Rows from block 8 of a small self-supervised image encoder, named by matrix and row number. Rows with one number belong to one channel. Each number is 128 + 32 x the weight over its row's rms, rounded and kept within 0 to 255. All counts start at 0. Numbers have three digits each.
After each channel's rows are labels from the 100 images, of 14848, where the channel reaches its highest value: "strongest on" is what is common among them. Only what is clearly more common there than usual is listed. The data: made-up waving flags. In brackets: how many of the 100.
# convs0: expand pointwise conv (model.blocks.8.convs.0.weight, 384x64x1x1), inputs 0-63
# convs1: depthwise 3x3 conv, stride 2 (model.blocks.8.convs.1.weight, 384x1x3x3, trained with AdamW), a 3x3 kernel
# convs2: project pointwise conv (model.blocks.8.convs.2.weight, 128x384x1x1, transposed), outputs 0-127

convs0.267:081119091138166131126158102075088137065163101102130063098197107154102111188076116118115120117163163157151146160054186090123156120120179090168132121124165100154148148139088130127154138104122136
convs1.267:148164165132138133110070080
convs2.267:114161152141090084127142102131160204151119160154095135113133138182134148110135130147067178128099137061220160177122087136148133181144161130160104149109140104117135152036191166177154050182144154170101117173115120089121127158078141114150134171125108118147156143135099120140130147105127132087062099113167190121138097145153100091150118146078066124108075106088108142146166110133122144156128
strongest on: emblem: no emblem (75); triangle at the hoist (38); saltire (37)

convs0.186:102187084107172147148104128105163127131186136103152154124181139139177119129116082140168094120093106093164157086138114110158114188146136179121187143129062135189137126085139074147190149125129163
convs1.186:119153146116179174107155174
convs2.186:169069153147121143160149187148144043175172115093142131093145124156109182107121108112084135127117097153175154151124122167130109125101152106119065155136115163170097120158115095143177125093172109153081150112107129075098122191080088150143101117147150112142147091126130131087166118136155140138069091062102143185180162166200110167160130075101136041109110102139116198138161136152140147122130
strongest on: triangle at the hoist (27)

convs0.365:146147121174159141129133099107146073133105126090134143111085069149103131133173114128213157129122123126088141133192107130123120070171065096130094124162166041145153129159171174154116156161154104
convs1.365:127141151148174178156175152
convs2.365:146119189137100131091096182074115132112148112153140082151115173187120179137098137189115078139091108116081162106107123118135193118116064110161144154072090173187111024124136101125145091145106157130203105141120101160102123158121098158119142103138102106183090114114083123201088153086175130118168120091080121105101145136113129126113143104114098166147100110174106181093107099133108167138114
strongest on: black (62); white (47); gear (26)

convs0.163:122169156138123154130072096133147086114164085183130116135112105100084112078105125083100161163164132177140101116119152158131183146133129155134150164210041074130164134110101112167104155176143140
convs1.163:136136107169166066156154111
convs2.163:107126136129136197182075133065127084129113086104154100104135098126074090121146110165135116113144149067141131151110105154195085149127142127096056185096121186167048126090128064085111123157154139078126112121147179140139149141074147154095130152111099122115145172113124104111166140152055164119144122085135085082121080181081158169108164112169139112119142129112134104126125136201122114134192
strongest on: three horizontal bands (27)

convs0.68:114133147110127111106099064106142119102133097126173172149177097161188121163160130036118165114122106137178142122133146083147110138133086118108111097127094141206168198195118124168107151145118128
convs1.68:138109114118085097109091066
convs2.68:172139095081156162115159115108187147143074162105090155145131148144175106142178101149148109149082156144079098171139151146175108120120122103096122135106072136173155103071155089149160204136092136104089064128070102160146156136114069127119088103078157125098146113095108133133138130139120102128107065161127132059130088164128083083168130210149174132140134147130154161145064112103106171073149
strongest on: triangle at the hoist (34)

convs0.108:182135130073168105182128091147149127131109148152110048122157142128121131166093097083099145108066105141090176145125133131150142200109125094108161098147093142185146077096183123140170183147146133
convs1.108:154171151152165137102072112
convs2.108:183073103102095129174127102080109097111142102086106093109137199042145168080154124154075159103135189132102175177122057111113159102104173098160159109113153147123097165169154105148159187146094134124102117130031123126104142172106117140117137162115093124114123128168190102132046127152119083134125111107120170135081118087128094137128123116129114165107098167118108127102124175167120095136073
strongest on: circle (25)

convs0.334:131101093104085112139143144141086127133161181129128098101098111156136088161156144182175142155250119154142100143074145150104145164149128132063181137153114109122145146169147113132136143079185107
convs1.334:130162181132167172115099100
convs2.334:104087147075119059124099129197116110105171095084129173071129144135155075134125177109104139124127079119133101068121147128156170146130131056104130139123096065162125129149162125113114128097146117095135122127185133143112126092163131138101177159062092122135081112144093109114069082118139101099112140148148110067113183107140175123130104204134166127189095073096111149121110088066077135076170
strongest on: many stripes (61)

convs0.239:145101188143149174133177105147136116136120108087177148085153127140127125116102108102086104211152127097116138145096134159175185145134099108125116115161123082166065112138133037099095112192115105
convs1.239:153154151158190162135160147
convs2.239:063091093140103146109121096144112136106108141141144193200166178106091135137146151129151120213106148144131157134090088107176121153148106118203082139158083133175094064127110178168158141121159132091114121128166155157160150163138153112118104102078087083200112096139124113145127099130167123119129048168133092154091139087099086066187148160166134186129127105188156117131134134141111129138158
strongest on: corner square (33); saltire (26)

convs0.306:113111143106075150094166132179117147102153136147109204136123111135128169104158104098135092112162086156180095131181140071174161104062091153125116099146148101103173129141047127122168145174097146
convs1.306:070102126106149171146156164
convs2.306:140125122144065134071133167121110159127158109118199134072156124077135130129114063156159126196144129146094186115089155136058151117099127067114164154140062120120100137124187102059115129139090113120093095153185142086100122190112134166143109121153156094116138119113118140104110125158122143177177104123140131116165161100047182156131133074149129098075137123105110183118129141077197106106103
strongest on: white (61); flower (27); two horizontal bands (26); emblem: gear (26)

convs0.1:187158119145117096074159071137131152108124139097166100054125135119076179134200096127117148124120127100131090140167123163068130110132150157131130145083068140108115167141129130134180144172101205
convs1.1:087105140089112156077131169
convs2.1:130196111145108135119129156156129156149099129074085124149111118163112106084139152114166160177110169092084072137131107090101130167105121171134079118176103107077116111184125128082123210107152146161150135127121159127142163077094129187128122126063118158106182183153194076148155115189145102109157127127087125100107155087157091082164164136135108118121159106140112098154182067118115212127157
strongest on: emblem: no emblem (99); quarters (67)

convs0.48:102077078121181144091163147097087085107144148145127098105209129135118149135149096115166128179156129131177124139165152126128137075153094136092070089176144134181139123098062159092181121127098148
convs1.48:122066063143135138132148146
convs2.48:089117057084112125128166126091163110168084148118173133180130122113104148172151162161110126131168181124129049055082123104099126121145138161150105072124130149109151156157184138084115132067087122125107071172097134154114173202095108145108096146107147150130138154110123166152161077125133144192091139124131161078113160140167098169118111093108085103110195112160152098135121124148143077111209
strongest on: corner square (59)

convs0.336:131118075168135147083083116134131126128127138114213178122147105152144133123117116117149117133137098146156151123096139134148125087082054129144095163183117102187043128187135119141105178126064171
convs1.336:114134146132173165146187166
convs2.336:092094150135148112146194155133116169135119139135090149176103134141116134087133072138111134169081156153207109097178108134162153132155152119121135117152173107156133097083121178169148147101088182146091107184145151125082077230151133116036173135133122124194138109118100087144115128116121124122143142134190167099165169158125169088104141146152108133111163101063152136118118167158121074152072
strongest on: triangle at the hoist (94); emblem: no emblem (77)

convs0.169:146108046174149147145111147111121137153153120135174058143123103100178169164140062094176145177135142130147107139142132143143133093109117140153088177131114023154092148136193106117118129149142142
convs1.169:152134105182166120162177137
convs2.169:116126048217120125118144138089168109124107120115142092174065114127170171061160127115133144057104166107155078098197138090159195107117102158168152081086115134081146128149145140149148121129162117160094125090130086110143124183103107075135147122155088136140133123166138134146151066138140143144081143143154124143071186122089040142104108092128168118163127140159100110125102191104130110123092
strongest on: saltire (47); black (47); triangle at the hoist (32)

convs0.76:200142091106123117083165056163119200165121143154140095151099072094114129103121143097199108159095151098142121154145115153166141133114173128070105122130096110128137159136150167162174140126159193
convs1.76:166158159177172149143152145
convs2.76:085115107125155158172134134135150136113193136135105142080145169070111147153115086135107167114172100121093163074111119181068140121148079175159142121183077156126177125149112135099090117145114162152203165153107068119144162125092040088145110149121131166070092120137117139178059181129134144191113163153190164136116154094125134140127136109184117112132144110117121117157125140149178080065140
strongest on: circle (31); ring (30)

convs0.215:118158161101104145111166093145107110152123110124152094158122099175118151096072185130155070021124158170139101103125136132114125121152209117146094169109094144099111157129075097170109141087155146
convs1.215:150157160096137149064093120
convs2.215:193096065116108157144050097084112099137119200119196106138144113144119128087105142118111110184103121144151108195156106108153142110127121142121173186172135097139163103133128157085127095108067168077143107145143131134123171142093063161146132140137130085171154149075093073099117151155132094107163135100152170107140136064124186132122117121132123111197168098165130089159073162068162124138099
strongest on: white (54); gear (37); ring (33); layout: plain field (25)

convs0.187:121172083126128133149135109135113187146093154136124077108095084112159134059137101100078129125041082123111122133120183143142160114114175133120125132145127060139060096138133099063175160084125113
convs1.187:083127149144169158169174118
convs2.187:157104031143166117111127040124151128118096112124085098144127107159122167124196099087171142145119137123131087130167160074116135177131103204128156129169127110142096133064160135104100102117131136105152103056088084174102126136126144063113149090119102157092149172153164137185171161129198105161171120097140111103107144168099080128107165184071117113094131137116087150140112160125127136128078
strongest on: black (69); diagonal band (54)

convs0.142:103111158116053176164146151148136109117151099175150114138066077132143112069159126119174083119075089165161099154105092077162096085134116055145153125142175120147148116133151092128172163149113129
convs1.142:149155151162177164143169156
convs2.142:102132110080150095147102157137126124124130115059162191060194127140129113131112105131147115186130136131120124108144163129179197163144115142141144113074110133095146108193138115130104101081100168118108142134200082113153160133135076102094134093168164129093140153089188165105148121097170147141091153133092176130128152081135115101148162191048095201167139144105154111175103102100156198123122
strongest on: flower (70); star (30)

convs0.225:118151147080133115084131094141102121172110156095118082139083124181107094109107144144139125156168068157113202136105146094122100120137129089140117098181146124196110188206161084138074148128157152
convs1.225:126153161133174176145164166
convs2.225:139141080124084111127091107131124121091106128134167128149099123146126084135071164090132166131100082112185110132190084126086096160120119115130127074122157140186154089200195076154143140100128139111152080144102085138076084143105165081065159128145136103070107072120040137146093143140166192101173127103146138129130100126082136057131053136127105101132082148119101118142176148127107146133155
strongest on: emblem: no emblem (92); saltire (50); diagonal band (50)

convs0.100:088147172119107124140163155122076129156102124137142156140195133173140123136152135128030121115131166156120099157103114134152165155193095159135089203134151131155121128102114182083140128214105133
convs1.100:126125138152174167146182169
convs2.100:152147133125121130128100106160133150155157108122083147126196162098125114098127074132121163070112108106118126140141147141089112168087110060135116143053127121139076160073152113128149150097122119147174062124118096160128124110161075126137142088145120137138125090138117173128121079129165162124082169149188189079121111081146081127092038107169119128080152139178113139120217171154201171118160
strongest on: three horizontal bands (30)

convs0.10:087124104082090134149170130103147138103167095160122092113132123083067112112128175096157088152129185125091190122187137046204137158135084076134159152104159109090138127141126132136136171137143150
convs1.10:170155113176153088154130092
convs2.10:128108091126157138093138164116191111137109189102155129119111149103103111101132121176075162116067048143117109140135138144179165123187198152139159144107085072145139087151108107140128066158121098139154141155134203164137131163177155128103121092194125083103090076075094140105138163156164152105085076108114155142130090124155137093163164099076127056137104073139140099096123082135166137136141
strongest on: ring (62); gear (37); three vertical bands (26)

convs0.15:144152163064145166139062097143138080137153157110160085147183093150123136185156120154117135163075123139176174071154146138119155136137157091151160104131126127176151135055170130096155180159163129
convs1.15:115119121118118123153199183
convs2.15:195076129105069117132085143139183067126125111103126147134084057157141165124107086118115138133107139171142133158132127148092117152142201155149059159163112188176125107114186124137168109071112075144141182127123116148111115148024127104139108117119151131100106141119187131079136112204095155144109153101068135133092198140164189176150145110120142092118139109117134146162112114095121146131146
strongest on: white (58); diagonal band (36)

convs0.278:122171101150162114180139094111106080121123085077101087091056108128109119115212113165143119148161115137056104150136111136162094107161153120106093139136164102136137106155115137167190194144151085
convs1.278:169156089174172136148150144
convs2.278:184149160112076112150141117113188157079150174136129041145111114142172112149116104129152129181120181117066167144136130152093151145131134111107120121119135140163128107137147106135150198151149101145127136057171134111104146134125121132142124123051155099109043116124070092098132123106136106194110174087076090050102150121059123159114142110105116166145110116155135140048101070174129173132129
strongest on: white (53); offset cross (32); crescent (27)

convs0.159:133103116092160158075084131116138162173158147128132081120131106188149173120146092127088096178207115105127211152099133153126158097134158118102115117178124069144127114130121074203143131122160140
convs1.159:158167135136174172127161167
convs2.159:169150083105160149179109099150120148177087147105072186163098110129143139109115133141152150090086150153117116065168134149129081163153139139154103057121155094169136124183116149189103138131077071152082046090126131156141122121127112087102175164152103127152095075168084093136125119181162114116131114071108065136116135095080082159126053130118190151172089123096120160120115098114118145135125
strongest on: emblem: no emblem (99); diagonal split (63)

convs0.101:116076201096083078127131153148091096202131161169153074133173171121144145156168067079129140109112168134138106205127132142087154111136111121093101168157107105116163131154122173116111159148123123
convs1.101:119070090124085089122102115
convs2.101:178122161170155104140156134079115104136128159128112120101106076145144139123127147080154168152116134112176136060160113127169162116187134118161190060153085166107176096153103130111117138127096135087158097135073169072119171147121129113071114117013105154145117157094132130163111141148092142131138078100037117118098118118104180151175158137109116116161091163146080097190120132151089125115095
strongest on: three horizontal bands (28)

convs0.22:089127123151119084092149093141159182075155139147138076113172097067118132147100138089127119111167166100109132093184127071173143192103131083106138134114157061131175161128109133089145184098147154
convs1.22:166152108180162101165148108
convs2.22:078106072103121050113105082101137115151138131065152165096116151145189135113167125148128164119083104172118067106118149195130146095146131141161173097131119144113111162081088126105122107145096160066146173175165108128110127122183091081145103120137125059115136121156122126134078137093181127088049121138134105133140108182141129078181181121164147145149103146110180137096162196138148099144069
strongest on: ring (52); circle (46); plain field (30)

convs0.304:090149160139147101175135066118097083109088152137158091141094088170088097114130198084127116206112127058112140148133164145135172137174082144099108103104108120129154074174154104145135140149167104
convs1.304:171185115169173125144130125
convs2.304:161107185191134155109114087164125164150143175124109129142114077081107176130150185062188131158158153108143105128088117142185135112156100093084118143123113146101144134069148092146110123181095144125122158114179180143074159144114051109175090145089139160126074096085127148140174098170165136136175139122165131092095124090104120159097190193133086123087124144160149122113136120104124054166147
strongest on: saltire (30)

convs0.173:122110158147154115158182132123169070124102122112129134121144082142074125162126124101149159200105150099098207146153123159170146137078082095090143180203102078174119118124160101116125138136146176
convs1.173:134127121147171175165177159
convs2.173:197104122184064113119149125114139117193144139109177110178112162134136151197143124070111134211091193120123139145098092100108131155111131063164043111080197137107151086083122147174120067153143114117151101127132162138090145116152107147191143124114133112203120102114119169156117100132150113113058165135099148098065124131158148121164132143146143139118189113106085128124112126109101142157121
strongest on: corner square (42)

convs0.204:121117142156132076099128087104174192142152095113138127068141118145135162105168154107158120135130144098144164104123126119112153147106105129125192075066055163200088177171136120090162146149072140
convs1.204:157137131139112120055085102
convs2.204:141103106050122087176137191143102176128134167142136104112178124135108141112115121185132104114138103154068082150115124152095134147184162103116118098086156186168149145111165132175145185088129116131112102164176163134162134106126104121153152150166138136155092087115099145172130127160132101128095097152171128069170175107143154108153127153201168132144198100075089119129194221106121086097135
strongest on: corner square (99)

convs0.333:135197137093144144106108143152116028135129186092106108163119123108192142159167150102145128096063143099203137144191119104106156100112144150129162164130122152183165146147173109117134142126108151
convs1.333:122095109097082092126085089
convs2.333:111122075098184114135098160122101145150147182160083120125129124140161112109129138123158198160166156125106156102092102136133159120177127111095186106088146173107134136169083197072100171162203139122128164105090131148070120138121177142078115089117124138176112095063091148157129108114112133176111133193143110113122108092147116081108132166146118141186129100109113014143185109126097137100094
strongest on: emblem: no emblem (81)

convs0.185:118104055138092117076124169093165182113177175098106181177087146181117169079131170112119137151107164113109110152114044135145136130165121156130133104145142141099140146119104128134156192125087172
convs1.185:107101099095096095119078091
convs2.185:154141096126125077136116128156113141103125139158146166163170105122144162108155054154120177117118094099122120077119162097127177145078119082088112159125113103133156036081132099147154145159114151198096120111159173177117141117149148144084132159147106164161079144159160046155157087097211104124091137199151083155201107157147120122146143190118146133178125156164138087140141123095128148092126
strongest on: plain field (25)

convs0.321:078142154159174070111167048192100132096176163134134066113124136155074105102153117151164126135171105094101141128145098092163180144108149132084098115129147129164104157104120106103165172166096156
convs1.321:152174147153126106113071089
convs2.321:116139103120067107131136086096148090089125192084110083126161119131093125159124165177060147118098138128126102158166104151126130168134158116150109160134171164182149155162111175115100107149092123086100183128112092118082151086123089115187166158097180142136095109142098136100101142145173147087156131165183125067125138166109151149173166151145143139165101156136037082154140165045191110122112
strongest on: saltire (67); crescent (33)

convs0.180:188135052153112162126110122111162128137138125130174127112152067155149167154114144104125054093117168146108139156068141124159101060119130115166095111140081133183141140173114185172176151164134150
convs1.180:121170174101150174107106161
convs2.180:114165101117115075137144152065087105119121136111077099079116133092109193160140145156095175111112147098139042110143142204133119154148123156164129139110093109182118055127088156115090138171088135125122154146098165086066119147093111094074157125193190145160152145135153145164110142151138089093116151147187154109116192134143151079159189146143122115113121129090155118089137127153116184196121
strongest on: triangle at the hoist (87); black (56)

convs0.97:144066173139107167118110088113119169135085042105153071158136184142150109177136167083159151125090118149115148126224120104160094158114169142136138123151116129146110100104072149142130166162137119
convs1.97:107093110091086090103096098
convs2.97:072104165094166104129158126172160168133141103107187146100093121158162131088205159091132091151095154105075109123114112095171123077094072130129178124144140098140209145070110099112179108149066151069150112163106091119114144150096068149157139156150087133125109105120148147133169187133081137138111149128067124128145121192147097108172154140161084139141091111117131116175141072200101146128114
strongest on: many stripes (75)

convs0.213:116109109135082152121172111203129147149114089086107133145115126157140165125112049045143118150145190139131134144140130134135100129189106128167134113118167100155137092110149078139100171145149226
convs1.213:139131115182169099169168114
convs2.213:154193165157124135160154102140161174109090090097135098086158123134117093127095195114154136123124130159154184107142197088138132158171175131095132166154147153101092120143179114074107075125121125132090113149083087150063123127125104166068143145155120116144131085121196124170121208096150120105102124132079114138079219095125066130140091098107177177131155131138124115136184079160109120111138
strongest on: triangle at the hoist (29)

convs0.162:144102154183097105156116090154150141140159042096189117148152149110193144126097153141117154178140168119180173081151108148092113172101122128093135116169143149133109172082173155150156164138130074
convs1.162:119103111110072068118099115
convs2.162:089131092104152137074130134154095219154169092146147104130158114188163123158206145125104179154093105097116031138087183192115086133119073106096169125084106119147146099149109157141116116087127178070139087083125134150080052076090086132113119106147116115116132119136157136054149139122096143137136112167100095120214095119100146116131124130151146103098134117159130120116142121137111163112159
strongest on: many stripes (73)

convs0.236:141144121133146153119073118151103074084186117140147125143096138171136139216136183144122146131112091126134127067126180115127118067153141070103163100084087111156099108099144100156178177135185148
convs1.236:133157140133096119118060080
convs2.236:112137144148106095188201124138116193122140160140109164100217166146139094152132148176120137132102130134112080100143122136151098118168094058127145092104087110150112162067115127101137118161158132100134059129106080114146138125099135144096114102148100167214097169125145112155083109147124151128171132141160185116133027151095092092127127180168103161104162106130151131083121131183137094064156
strongest on: three horizontal bands (37)

convs0.203:079126146098162107133104143122161084109168150105110147096192125134094110125138056168141101112128117158132127040108167100144122101125085108111122125128208134137122105159054096116105096055095110
convs1.203:105066065118124118130150141
convs2.203:151160136115064089161121120134134126134112116112132079120177158097072110137192126139080137166074127165107142090108140191144095153153131135072111046126159140132138095174136169139088104142179169130128118146093083100141105147126064111124142109080155080110104168061144109115183208144130125113119158094133126071143156065165171144128126123067086074152145145131140128102050132097125090151130
strongest on: saltire (35)

convs0.9:139165147170103173131103147143146118118106085194161127160116156093082130107113067066171118151183127116108113107160152119149196143088122147131177138162121098127147187120135108172111188134109203
convs1.9:151143106181158091164152096
convs2.9:064106117109125098092156195110101125123100129130127181091092128062147115118085096145102081135133140109195185129092105159141133097141144120094143081134113179173144155118088134080150085149101105078124054114193139130169120067134128147168142163164067087072156123091114098091097131131097117150138149134171094055123090187115174109127123103177122139143093101099161165117143162100080105142099
strongest on: circle (28)

convs0.21:137145096120127104118142108160075134093157136134149117149118063134141122137115124105139152113149079096090128083132104089134173127117104110140067217171198092118103140082122050137098193163131091
convs1.21:146076153147062150135110132
convs2.21:079081087119140174118122100155125075128125131066182090124164088099105118060108087160139159178128110161139138116054138087177123154101179164143146111142088041152155155095177107114122107105116143111170132151122126143165077135218119082183162136121091130117130107110098125127104131114125123068094070143123135123098101124146099099147120113137091084148116142099205151148143160212136148118107
strongest on: circle (66); white (45); ring (32)

convs0.43:134131115066183095132108179106081155138168148063100125101160137159153135112191096153150105142139149149117216137069156136156138132115114127171172091115124173118126107153152071118113176124129189
convs1.43:153133131125098098104058092
convs2.43:112167133167147095081173145048160134130089156087138160130140117184152109095112106082163160141182197108139127117137120100101129088145150115119119160153113116101148160165118182139157117191129191181140085097161104130090124126143162126017123164147198088172155126132158109146079147104142139132163139138123088111104181154156140086130107148126109157151189170111070186100155169096130132149128
strongest on: triangle at the hoist (62); black (58)

convs0.147:089152199138185102094167059156054136104160123143130111098094122178078110111153146127084105165185113132139126138146095103120153114075135104137085105139169163146127139083120109127150155065109171
convs1.147:158150131178176141150175138
convs2.147:106136116123065121141143127071156162088110166136125128137213134139106085102112144133077113119082110178205113157124132121117134172126117115133114125151124122151157096127118148104095141186055101093083170133053093141123091077099130144149150172088163141174117175149083106134135136114133134136195130113229138080119143160145153162148120132165162099120092142191079074177155120085135138160090
strongest on: saltire (41); crescent (29)

convs0.255:123132160122181114086183051086123129123183125065130144142151130147117112109164103132077105192157135118145191152087064121137136084139147086149120136178180103122131164126122104133157186162130153
convs1.255:117160166136170178133155168
convs2.255:140104076191135170116132169129145140154110157126125134151081137106086104111142192192153115182174104119120168213136101107134113224152137161140117099102130125143147092152139186117147114107143172080073110162116079119150135074154134157135107164151130130118062074183082125173212150149138105122123138110114065142136139115100111119166154146139142076148110106126160124146126091109078109188087
strongest on: saltire (87)

convs0.65:108125090059123103170120164098132086099186167163140134098132156219117114126160062116139117148117137132096166132106142082116150102118100069163153128149152120123037164136139133103156166123145170
convs1.65:142178161141183166135147148
convs2.65:089101152109172135096127107121102110123139173131171048158094109104123112117136143096128128133143084102150136106215154110143114188162161120122122042081150118103072155157119128158157128084150130160119117164086191118187049101089091120097150092148091160125127089169077120077107146112103122085160147148134119125123130141140102080122115180133047131037138144128130142136097150081106169099121
strongest on: saltire (89)

convs0.85:114120147055108151150115171118128129157155119173124109137080092174095117094134216136183116128057131135157169145173104107158125109142083103154206132121170086133100169139106120110134154072138126
convs1.85:110094102107088091109084092
convs2.85:164126138119141183169135107121170085115066106104101133129159174167174160149114131115154150108163135096111093091106159175109067155113191123090085056155167125135107131126123091159136160142116118191173128126133132109098088105119154126125061069124058147110131115158084137158072041149149155103087122170130084167144123111106096106125102077156175091147077130108193139155127172146088095141143
strongest on: emblem: no emblem (79)

convs0.38:051125107081125163103149111141069113146099133110109143155133094168075088120132114197154066154158111170114083163100114184140152125178074134140157188100094118135146139110143113145110055124125131
convs1.38:104081106150160152158177152
convs2.38:147122182132164127157125151197129135130088114081094102134168135084131172146119084129116144141155077132132086107127078136141164091118067124105138129147069151183101118075122167203143168160139140164140100123139097172074109128122122110134148161141175144047158115200150141144096131124200107168147128140109106136172095111149172135163145189053158154116142144119127114141138145199111053082126
strongest on: many stripes (73)

convs0.283:118066125127116162098070159161072147100192137112141173103102127092070126159133145132147112140136132156155129055119095146101098068169083138096126137188114092074140090081113168112137172127127149
convs1.283:135149149135173180140167170
convs2.283:121122107145164092128119107123113133120093183101094084167122161183162075113167095146135153074094135157127071171067132182197150135122131128081138114163164139172199087138181073134196116142061155188150141196129137144113151120159144170138147106140200097124087135145117149136128123114098118119126152110117134067134077151145138072100136060146108118162136093128159122138104110148123157081068
strongest on: emblem: no emblem (99); many stripes (45); three horizontal bands (33)

convs0.309:133119145140069107127180152140117128104109126113093148122105078133149102183151074148104117169123182150101097079111116100071164105148052203116176127161087096159121110106137153072132178153111139
convs1.309:159177147150173148109087104
convs2.309:142149157074100127137146136162175146115123132082072083161147125092155075159139150119134106104094094155120104114147074170094090099102145095105113113158156097131157111072143142108087109107146127069056150130169147159128134119169180169128175080120181085107133152076072132050181111080128105177080146137157122125111145103137058129146089097138119084095146045138134195112100120141125134133165
strongest on: black (78); upright cross (35); three horizontal bands (30)

convs0.36:184137115096104124107096105099134081094159097075119165149149086111147116138139087100183136154166125113087152147091104132213137061082095126153099143176138151129108132107169161178183108170157110
convs1.36:107070097162104096166144121
convs2.36:153151110153169159096091079098121176182105110095135125131069158125173153159099106131142062124185095155142107226127144105098081159137118173125121127136129143152152104187122092174117102073097123126127086090127085193176160136136157144173179127094122078118155075161070122159109097116111149087107114145128104077143077130162067141124094148102156132203168157121133102113109128088134083112135
strongest on: triangle at the hoist (76)

convs0.61:137154165145091124133161079171095098101093156106090128179177132167107116163144144119127136192054074129148197127142086110119122118070127142085099075147148155189116119118114155131107150096175157
convs1.61:127169158114166167078128159
convs2.61:127130124154154150095096140112094166109092129155131053156139123090173183078089127132116151124159162105161206141107092112120130046124145129084093108116090118192123095122138140185104171167130168116098148118166126119132127108166105144140161149117137105133080165171177093147158191137152110193161114120194159195092140148062131065124123114123142184148149091093125087130100174130170178152135
strongest on: plain field (44); two vertical bands (32)

convs0.176:152117119152119084127096113182147151139183120116105070124167112114139165161123062090084097077138093123170143116093164123185179137166118106110155113149093083071106147142126117096129212112078132
convs1.176:148162154154129121108073074
convs2.176:108097119131135115115154124161102111129132131114081145160108105174102149124140088141127111178153143143182054127117145105112093148193168192096153160161124110190131207156194085175116149114130090095095090109140092130131110173132145135157130136127116040108137079186139100142089110155186085152138155148093105095089170144137139113108180147152080166145152133097125146133147237128108155115086
strongest on: circle (66); black (63)

convs0.362:087084117103181156151076108136106102105143078178130138185128087141129145142142166078083173145088080128082167169131116171133099121114125171121135131196128118124137105147155070202147133131137180
convs1.362:111120110123157172130180183
convs2.362:156164097104121168117159145125132198114093149151160165099137157132120111132106061138050126139138131161143176151111159094099164085155162137118140141117163071145157094135145131122087134155102127191126125147150147124093201179180140122099156178197090090155123111119087169097116140155149130121097204133192121127096156142103138092097125111082091156156188133126099151175149112065128072081068
strongest on: corner square (47); plain field (38)

convs0.235:101111114090094170152192171087088144111138203107085126128105118081102119109131135072118127127134174101152139157113115104148159106110119132165109131100155204098174144155108040163159117159082143
convs1.235:153142096142129059130096092
convs2.235:154151120114141098131075157102128136106094217143142129157120181192160135124114110113148147115094117134060095167149164091139153105179151098149090114110115094149138073153183208103152118180083150173096110204123129160103117171097148148083174165205142115130079120102130157125134187093160114111105121127143091128103141113162148111094175106096094109150097133082154105151071096078121102171139
strongest on: black (48); upright cross (27)

convs0.234:123147140171108184148155098140173166190172117124135140124134110084087128099085116051132116187123083133094117125163130144167195085110177140097113126121062085093106145106143113152108169173109145
convs1.234:131158162149181173144159152
convs2.234:081133127133130147104130182142134095096135099132076177094171153095127092105131082145106158117128177083101129114131122125176144172152129156134138053146042180201128136137109206112098101159158091107138050083110119131184200107099114104161137098114108118131122116153154140106131191183116105164158156101088116134141122170082161106116165090151071095146088125116147134113098126181132064128132
strongest on: circle (70)